{"model": "image classifier", "dataset": "simulated stained blood smears", "train_examples": 195000, "image_size": 48, "crop_scale_min": 1, "horizontal_flip": true, "color_jitter": 0.1, "targets": ["large cell", "small cells"], "num_classes": [7, 7], "arch": "gmlp", "norm": "rmsnorm", "mlp_ratio": 2, "patch_size": [8, 8], "conv_stem": true, "layers": 8, "width": 256, "mixing": "mixup", "label_smoothing": 0.05, "loss": "cross_entropy", "residual_init": "scaled_by_depth", "optimizer": "muon", "muon_scale": "match_rms_adamw", "lr": 0.0056, "momentum": 0.85, "nesterov": true, "orthogonalizer": "polar_express", "adamw_lr_other_params": 0.0011, "grad_clip": 0.5, "l1_shrink": 0.01, "steps": 14700, "batch_size": 384, "epochs": 28.9, "lr_schedule": "cosine", "final_lr_fraction": 0.05, "warmup_steps": 730, "weight_decay": 0.02, "adamw_weight_decay_other_params": 0.05}
Rows from block 2 of a small image classifier, named by matrix and row number. Rows with one number belong to one neuron. Each number is 128 + 24 x the weight over its row's rms, rounded and kept within 0 to 255. All counts start at 0. Numbers have three digits each. After the name is the row's rms in percent of the matrix's.
After each neuron's rows are labels from the 100 images, of 14848, where the neuron reaches its largest size: "strongest on" is what is common among them; "colour at peak" is the nearest of a few named colours to the mean colour under the peak. Only what is clearly more common there than usual is listed. The data: simulated stained blood smears.
# u: gMLP up (value half) (model.blocks.2.mixer.u.weight, 256x256), inputs 111-147
# v: gMLP up (gate half) (model.blocks.2.mixer.v.weight, 256x256), inputs 111-147
# out: gMLP down (model.blocks.2.mixer.out.weight, 256x256, transposed), outputs 111-147

u.226 101:121109168125131149121143197104138107141022120124129083125130137159128116089129132128128128124134144134144119126
v.226 124:114129129076135131134126147129130119127000124144129128128143139152129106092093127137126135128156128107116104121
out.226 121:128131130159128128129107126128127132128054105129123133142103167126134099065131129133122129125102102127120095128
strongest on: small spheres; crowded
colour at peak: pink

u.28 153:149115132134120125130128152129116129119121126132129121120127115129129116111123128133125152131104127125129126234
v.28 102:134143132128114136128142127126139137128100128138151132130120135119128168167107068120126128173118184125128134109
out.28 154:142127167129131150128138148133129113148127128131092122128130127128133180129129133128129140167122129129148131126
strongest on: band-shaped nucleus
colour at peak: grey

u.180 104:127133084134132128171125164138130136149194130070116128125130108129133129094102151137114122131134130138202130110
v.180 113:128124127119125138134127129126181109134137143121017127129111123133136127127126127134118127135128134124125107112
out.180 097:128128193126129141072129128137123127128127128143132097127133250128122131131129156121255090130100121075130114127
strongest on: band-shaped nucleus
colour at peak: grey

u.9 111:121146153133149126142152127145146122128131136216116149128126067129111128129254185124118123127108121128129105127
v.9 153:171086077124128059130127051124136128124135132171132137123128135140116125130152128130047151113126128128127127129
out.9 130:128125144127070120132169140127124110138131127129124130127112108180133148146103107138131144071140127106176098128
strongest on: lobed nucleus; band-shaped nucleus
colour at peak: grey

u.4 116:168128161134099122167067128128109120104138124128151115137120121135129017111127139128137124093119119124098127131
v.4 097:124255128087120125137129132139100161108128144130127128076136140134111129126130123153100139130137114105129112110
out.4 132:081122140128128125129132077179126121120128128133134187144138072128126134099120125126118126129124138144128100125
strongest on: lobed nucleus; band-shaped nucleus
colour at peak: pink

u.16 086:127255131133124118131132154135112128115065126134131131130128208162135125040127135157127124121158110133141126128
v.16 126:155123132128128133185121135129112117141194127110161118114131079115128126128134153127114128110132123134122129153
out.16 096:131109159127116127105080128126124129125078133125127125178123091156124164031128127079128135125124125129127186098
strongest on: small spheres
colour at peak: pink

u.17 067:126125122104115155065121132121169127122126127127116132122133124128125131119142175131143129021130126126064158033
v.17 007:130139127136130123123125131126118144136117115126132133133126127122127127129136127142138129135131133128129123129
out.17 063:121128154133143109128124127128119135128128169125115131107130119128094124171131131128146127140128127128192125211
strongest on: lobed nucleus; crescents
colour at peak: grey

u.23 122:108117128130126129108119136119127127128126129100127129094121121130128131112118111166133101127127137125128128102
v.23 138:130129124128125125099125129253130107130123125125124126128123127089123126120101124138110129142130133075112117211
out.23 096:141120152150112132130139162131128127104157094140131121125135131155115131128126129099206114173129127129122159146
strongest on: lobed nucleus
colour at peak: grey

u.58 103:136110139127130126126121136148128086116146117129127125134128156117124142129220123069127059080132129130127071112
v.58 092:136128126125138135128060125129139124128130118081131085110142142016135127125120137126126213128128185145129118116
out.58 144:115180096128115091129129123129136196135120125127143143127129121129121130129040148145098127139125122159115102160
strongest on: band-shaped nucleus; lobed nucleus
colour at peak: grey

u.150 102:134132106129125125163137128050125140129128133132123094138120122144138015131131126118127124119126152147123125129
v.150 142:126128128139050128128091138127128171106128128107127127127127143129126108115093145130089103128138129150127129127
out.150 147:178137179127130133125201123130139074117136144121128114129149122093125106187126127150129129135129125128131122080
strongest on: band-shaped nucleus; dark grains
colour at peak: grey

u.202 107:131132169129111139095099140115126126130121137122125139108125118149173118120186170121131129117126076136125145155
v.202 151:158132131108099112129152130152127129132127128188121128131127060126127107125158130134122135086132114140124127160
out.202 103:153132092145128129146110115102128099124123128091161063121129159133123122081076130130113151135122128127104136114
strongest on: lobed nucleus
colour at peak: grey

u.239 084:160161129123122161126123129114122113135042115131132135153135125151127125121129128131141128153147135128179150138
v.239 114:131157128111131132132092153125128131126085058128138098128140133133125096110108140123131107122131128128181150113
out.239 088:129155137102127116120145178132124148126018088127130158122148165153154121130114135089126132122130130085131129054
strongest on: small spheres; no large cell
colour at peak: pink